config.yaml
model: "spectrogram VQ-VAE"
dataset: "chords played on synthesised instruments"
n_mels: 64
downsampling_factor: 8
latent_channels: 8
decoder_blocks_per_level: 3
decoder_attention: false
decoder_upsampling: "transposed_conv"
init: "lecun_normal"
optimizer: "soap"
beta2: 0.95
max_precond_dim: 1024
steps: 7800
lr_schedule: "poly"
Rows from block 8 of the encoder of a small spectrogram VQ-VAE, named by matrix and row number. Rows with one number belong to one channel. Each number is 128 + 32 x the weight over its row's rms, rounded and kept within 0 to 255. All counts start at 0. Numbers have three digits each. After the name is the row's rms in percent of the matrix's.
Before each channel's rows are labels from the 100 clips, of 14976, where the channel reaches its highest value: "top examples" is what is common among them. Only what is clearly more common there than usual is listed. The data: chords played on synthesised instruments.
# p10: first pointwise conv (encoder.blocks.8.p1.0.weight, 264x352x1x1), inputs 0-117
# p20: second pointwise conv (encoder.blocks.8.p2.0.weight, 264x264x1x1, transposed), outputs 0-131

top examples: organ-like; marimba-like
p10.199 115:163140101115110180108187169131104139128182088089114139143096106159100139103129132139133099153126118086062138120123152132156092144140154143104098080067119097154134167119171136067136136163091110198091163180182100144126093153099050086121121105141121102141086142167063135094100067142212154176159085078145110098118138098092137095105168180090161135135168111127
p20.199 098:149170128141138096145078106120151104136094122134154099145144122124167102130153081133139076111106190141105150126185102148127080147109126126141123124142148142125088124095080107126141115121097131118175137119140139137128134130111137152150129119117107075128167156126103129136110159119097129154109104142143146153112160141171142135158130098122135141185178087162071155162116082129120104161145143122123138

top examples: arpeggio; playing: arpeggio down; marimba-like
p10.82 114:143147086124109134126123152099133100176115153077097095145161139094140136133155112120127182125131159166137152118110125107146098160150172118058097166125145080119164215152161144125109086136130104139149105164180143121167143182117183105122069183114198131087119125096134145138055118155166109190199164130145082092146150148100122109113111114136119138102133158080
p20.82 101:085116126133108123098170183170117146109159123132081087150105106167116108133154130122096145164196084151122104089079103138084184101148143122142104146119129195121124082107082128155092066151100136102111127132128161137161131148135117129138172184162109157132047132095162173123144135130128157108152100098125163146136123108129118124130129129112169101130116126101129179122138125108177175093147153180121115

top examples: organ-like; square lead
p10.102 102:089100133090148159107085227155172127136168092160130152065129151136174059129194129087151114181159103124094124136133126113150072151146175131142139159123165172158179090113241179107149134030172111169126148151110129128092093124120105136137150126097119118149084130092095145129133132098191114110067159127143136131092107138081152107139106097179107090145157122148
p20.102 091:120130125102123101128110146106225142077111114123132174105133114136121121150110110092119123075090126129089138143149093119076127163144119145102123105134151109128105118145159131115145098057120123117148149093123157134170148133082171117111168100107117124127104120128127167190121112139132077109088134130140135131154103140146132115122151148114161123121140044101177088116136174129143178142184108126154109

top examples: arpeggio; playing: arpeggio up; square lead
p10.104 100:146134126150081086108113164143126148148090089119061160132072112187100125084121180111122103107152104184089107125148175132141119130147127167107036118159191153197098099137172163082147085148116139084078135173102124117125117126173146113102126164114129140137109129151080145134124107111129128111086178112130129099130116128121116123128171152119166114088125135074
p20.104 081:136105140145178142131150088121114134128116101090131131082100091118134138124137133133154130149113137099131098093119105138105101174139135081125131102123133109096123160132171104133116122120113140155123133181111166144130139164153097112146155108140089164128135158120196159098144125114140109102138165121131152172157121071142137127125154131107204103115081172136210162135135171150118141170137164062142165

top examples: quiet level; block; marimba-like
p10.235 106:097193122164169151183141102094155110077172075133135134094225139099172158139120141140110071147124115155119101144101115167161160155122097143107104144154190136137123132132107092182097139137131132114129170116104136173182086138140096098148144144174138145060097148126103117116120146090116128108105165130126150130148114120143202197112099105088167110111079127163
p20.235 092:137121111068141106133084133136090102158131140151156111080147101125161121153146149111157154132138115126117092150077148118134159081141114142147149094117148194157117121132100104183129149142137135124137143111119157124145098098135144066118119173140097131124133148096136100132120146142130148073161107114123112141139140147126145127159147126138192153115096139139083155116119133141156116135090136143108140

top examples: square lead
p10.246 099:104095124157080210106087124149093101119096152133100145078110125143111163151106151148141143102095057151087153132105160142172096115147143156116086156186159122132162139171122167075136139132099169123150169144098154084108105142117100150163106181182057096092107103128134118051140171105086110138080111155105039135157119152071137104106128130145089143196105130090
p20.246 102:155158107075131096174135150113145120133100158126154144125159117117137133148123111138106131136114126133133083152171123166111137127143129111077152159120122143132125157159151098120143088164142146126083141162151101093145099148130121118157123145131121137123126087089102113093100115115117165105088150148128136127110133147147103136122118132108124169111130098174111064125117133137115153152133109166133114

top examples: organ-like; square lead
p10.19 128:133122125139128161096125088132136162121104162166106124087198133140138152152158133147141141090178106143149000105160144174176072153137117145142133129137142099145119111107140123129116112155110121188106145092134108119128129064120114109065125125160157126161173166168043131126128076103094111082148078132140144097142137140200133125133127135136122133105094096109
p20.19 158:134122127095137144116141172153139157152119126117146076135098125156104167116124075132131110129145146099123152133121162155126133118145101143153155091143107106142108091128126134144183087122118145098151123092110163122086103169117117141136101115136109103115148153106109094132115122111132084169137110152134125127157178101126142134143131154147134110116095081115095141119121155126134124119160147140146137

top examples: vibraphone-like
p10.108 091:040131123147127108082148112098097116105157130095177095148104158147103160151136075093131082100050064102159183099173139183119130133141157112115146110094136179128173154189106125095146188073137130113132113117195180127093098150115129129140138186108132084132134171128168127104151114086112130102096134114166093201105115116141112103082131156121109077114122143092
p20.108 086:111124126139169112153132140138142092095156136150142150116125070155116104126140122120087033119115186190138078152078144140117139091100086116130129094190121145128137181119116140099185119099140124134146119125126131137145097156145110157144121124108126166124140149133091133213097134137114142097109104127081132124115149118117124152083109125144156123154154119129078198133085171172116122160137133137126137

top examples: square lead
p10.121 135:136134129137146162108147154145163100138101142081106087112152122090119112133116096101129108122159135120152255126171118133148190155114160147122000135119188112122095101114119129121122110133124094118145151165100146126133136112137134085169117131141059092124107168145164146085103147151102115167126132119127141116113129157177090115153156131125119157120078095123
p20.121 148:125143120136108124166119106118110093140113115135116153132133134120123097111134152130105117126120140118140152145102141129133120098142146123116117130152141149127132142111113124152077158147128123134141125139117120151135151105114130099144157129110137099112133098121126105123157130136128099135125130132124122125112096125133128108129132129135123160139154160146114145127115066082150095108094105125121157

top examples: arpeggio; marimba-like; vibraphone-like
p10.57 096:168166131167123124117124131048138083104134117122123147086124116157067123170125125120139131100095059115148172167101153141121173140127111095129088132088108104079159114126128099144139135114108139205140097130135135133122024141137129168074115142120138182180136171114128066145131155120175140187125098103119102150131109117123126086137161127093101113149159110126
p20.57 100:114123145119151100102115133106094142113119135133149164084177087123159111132110176104111119143141121104089167151127073086166141115116163119158117101091171128160134154122145154141114093155141111154082172106141125116123151084133145118140158135137112138208189064130104128110142086141051090119133143136121147111076148107135117156139108104146175126151226046156255077084128155054127133135132125174133116

top examples: mains hum
p10.80 095:099178110070113122130043127109137133081134123154152082159124138114093072107138077156118085095086136186082131160099146137128106113131123050143155100182074190089110134099085100127123092095164100109134116158092217142082141134099110184105123136107162150147142146145102158137142118098114137115148122105043126129156181144213104172091186134129135202175138124085
p20.80 088:141159137123110146177099167146117133179135134094115159143135158130138124116137132106124169145132131111118132120128117165141132133091154134145161166105080141161091141114140132155103130139108140124117148114120113076140121105152103094109096116098104143123146090098087103164108163151133111117124140136086126138122126177132138141142175100142131148102080157143117131136092147127130125139144127157129158

top examples: vibraphone-like
p10.49 097:155168137119065166107123147154101097131091124126255220130166121160127120148101134130119107134140085045152133117164173143196120170171158131082180154122109137150092148144159066091104120088109156156064166168059169121158165115141074109104096155182039150124131084116147104091135094131148171142179067143103100148128148201103134101109148107139149131139097125138
p20.49 125:092121129110160139091112095105132129135110156129121167165145150126150132136140128113110121162109122129166122135113108126097123139133116121157100147128178142114184128097150132125129176138140128116158132151120114153153139166103084162140116115106144118136116078128159123179168133132117134117137154142169116122163092114114116126131135126130153104143140117102141090141132138130139155105114140117144044

top examples: arpeggio
p10.243 102:099145172109158110129144041144116099097159114151074172191123093185110141099130142068119147115154048130159120118109132140147127162128146158085122147161181094166189126125172126053129168123161138093149125136107122079154129108144097101141147087109116146134103104147180140110094106149116171153146112140105181175093103111113115100098101135095123103173163206098
p20.243 083:118118114130087143124106104137153170130095136120032136163158079150129124098183147171108114110121168128130157167162138120010149169132075161125094128128151119135119095140129127122137077149111105097143070099129127120134126150141156091125156106113134177054136101120120103107127137109125116095128123160118116111138123152159136152126153136100160100122105136131149115152182101083133151090102123133125112

top examples: marimba-like
p10.135 092:132151146121188141175178079152159063085122095098128168197136106146067065106145145097171066194080136052097113101090100128108094109147192122135186082128157150090126077138148094115118169144141105148095174091151088164100116123118098105154138099161138106168163122181090147138150137119103138155165127112184166153117113134103151148139056141120193074138095086146
p20.135 085:137117119097088111116108113083155174144132133169152059136123170072131117137053082180084083178090171112111122117137131130150158151122116151117130154147158120147138157122101079126092117125121094121181121115113116152168087134144112187156146129145164100119108158136106182150080101100076141103100129133177125153118098096144114110105086117141153145135100162111089122160139058124142097139141136173130120

top examples: vibraphone-like; marimba-like
p10.109 090:096133132087101115121120099112126134104126133123123201141099108109135112131139118146133076187147172057143211147110072139117139104103105148134103142112148137129108130154141106127140167082161165072117158146115135164126159163151165130128131161156129088103115093135168084125116155155123143156168151142151122111122084169126128096142122153161114112122167143106
p20.109 097:129219162123085103070135127081092147094132126111154108134153089117098111137168136124120129139117137130094122129188123141121163125108148109120163117098118124121132080119089131169109093140122107141137094146130137103124149132148147172131054058145069129077143086113130144134129104126152117143115152130158143102119117138123140118098144083068157103094148084126130096168121114138147128129128105132159124

top examples: organ-like
p10.124 097:177154151164082100174108115090119043147111099155116161182061130055102155127126134154181156134129185133179083140126114131117055146161127182116125109123155130109142149140130133084108122135140156158138093110124099082163135135135070097164138188153117127178093101132127142137104127134052109130159105124086133121098110150162128116132136130173152091158125095176
p20.124 083:143116140136160131119147172145097154132118142131150169093138154122174145159126135157110161149138117128118112134150126121107136158128152175166150131138123148143101147104128151094153125137108172128138128100123129106140146131100124182146090117134133129188055141158131138150143144124112151123135139148160136096117114103079129171144132160120158133159146110139086148130142112180116138101161121125126169

top examples: arpeggio; playing: arpeggio down
p10.161 087:163082123154146076089123122134121125130151137121137150136111105175109090244142118087086106128132069097134198149063065140094085138141078162090090104122102089180087086146112121153147121077180126119099129126159130125127223176129087138173137161157112128123150088072255068156119106088174123114130142105094131128137098240109155100076119126152069108153086168164
p20.161 088:162119132042181123075178160146126109139117139110091147171109116091121111055116134142090116107147131123055130112097141122111170128143125112163123091153108095105136111139162132158101099128125123121141125153139124126120095087136113133139148106094114144109124164148124153160154150164094128066131104097146165111101111121153135122109135127153097150102108093104170129135159093121096115104086181121148080

top examples: arpeggio; vibraphone-like; square lead
p10.261 116:183142172099073179145124100141121131144087132131233144109125163148170126139136112208144134124137067162147195116127115131184019126118107157139098154130156153110080132100128140131119098198089118150063129100127139100104168155090106113117131135157061105169109132104165157115098117126091161140141003146123136151112136136140087123108165118126163111124101160171
p20.261 130:141096142159098127129148118156122087111149116139109157127146163053115134112122109137110089128072124128145134118117071161146139105117092093078150170106125130160073163079104101142138136096098127099159141121141134100150152146123109067113114132081119125154160076129154152106157121123087116113104152094149144065152153124164145143104137137115099118159165140143161114127163118090134120113126122078131140

top examples: quiet level; block; marimba-like
p10.206 091:055166136085131132129162144115147136086158101128109124141112104197070170073066147091192189184169084174133100140140124164107158115078105089071148144113173124135125188128117096161132109154117146056104095161119136076119162110091172133162119165125124192106134190133199149150140083127182158087117153129159139118099157131129125054114138164118161088172120125128
p20.206 097:124121115097148147155153144108108129082121167117114084152135154122107120082104136163143107151149151106118120121117158153141114140064126082144142159158128123126142114085148173093099137124124105131105074095112111163100145131144106141143138111140124098127107162127124134118119126127142118112159099137110111114112148096154157117102107117139089109101079105137131163112105127137155111161190158131123122

top examples: square lead
p10.223 096:111195115126122098117093057150114111126093116149099174104129172103096133088184121065120082093107175118170090160092082157104107135158188099173161127158129146167132138127115100147138156116182080117176183150159155145179132153126142143141151130134108099121112124119131084140164160144164129144158160143107156127119162118138119189152134177167114141144135125092
p20.223 092:138063086118095172133127172134099085167116118109121078142146082145139172150152092110156122148106127156118135119104163172164145110137159083158161081126098175120155089139097134145131092108101122079124124093121109203156162050139114051162121129159102111108176118064136098147165118162159084127104110194131084123134133105119140134140146117123120124104099129132141117118146181115172134164097111098141139

top examples: marimba-like
p10.188 106:159160200077174099128104087107108076067062152093119101146131161161127127232111148133130144116102179151147046164155134147179107146195100138144179156127098153111126112136056100142143164061148148175137164148099125129167157096094118163102124106150181100110105159130127119157121104128110124135147184197124098108112181184149228205121134094115171161195140182112
p20.188 096:136149133117100112149102166127095134132114128134139119109129122144166154178135135149129136116139092118146140131084162111164102144114094100139123064101168099115135084097149121137170116130097130130151103126158136114123144157163160102123169129197136170127065141163172185118158114139130137133129140156108099129127132135158116122135123117144110087138158178150145173147115101124160121119121142147122136

top examples: quiet level
p10.254 109:172122123123187153131121171135091136127118203124137105138080149127169177059116201154133158160109076163131123092112076124153091121190150136119119137124107057120186107115090182108141148130135179106111108156096102127182154122148112145115135169129134186123122095170151106174143106161160175108089119088233119107100159175126116124132104137087113136093116097121
p20.254 090:156102097152184115146142125102096148113144181139124135118145101139127136117157077156126076109131150151125091119138130103128130135177161122155128175149133084143137039164164106130122109136152156133132101125105145125065148120183091157141102109148163127141100162131125144090156087124157135121149146079147127060134109095127138126139113138137142160175146161145094155099145135102124139177131161101131174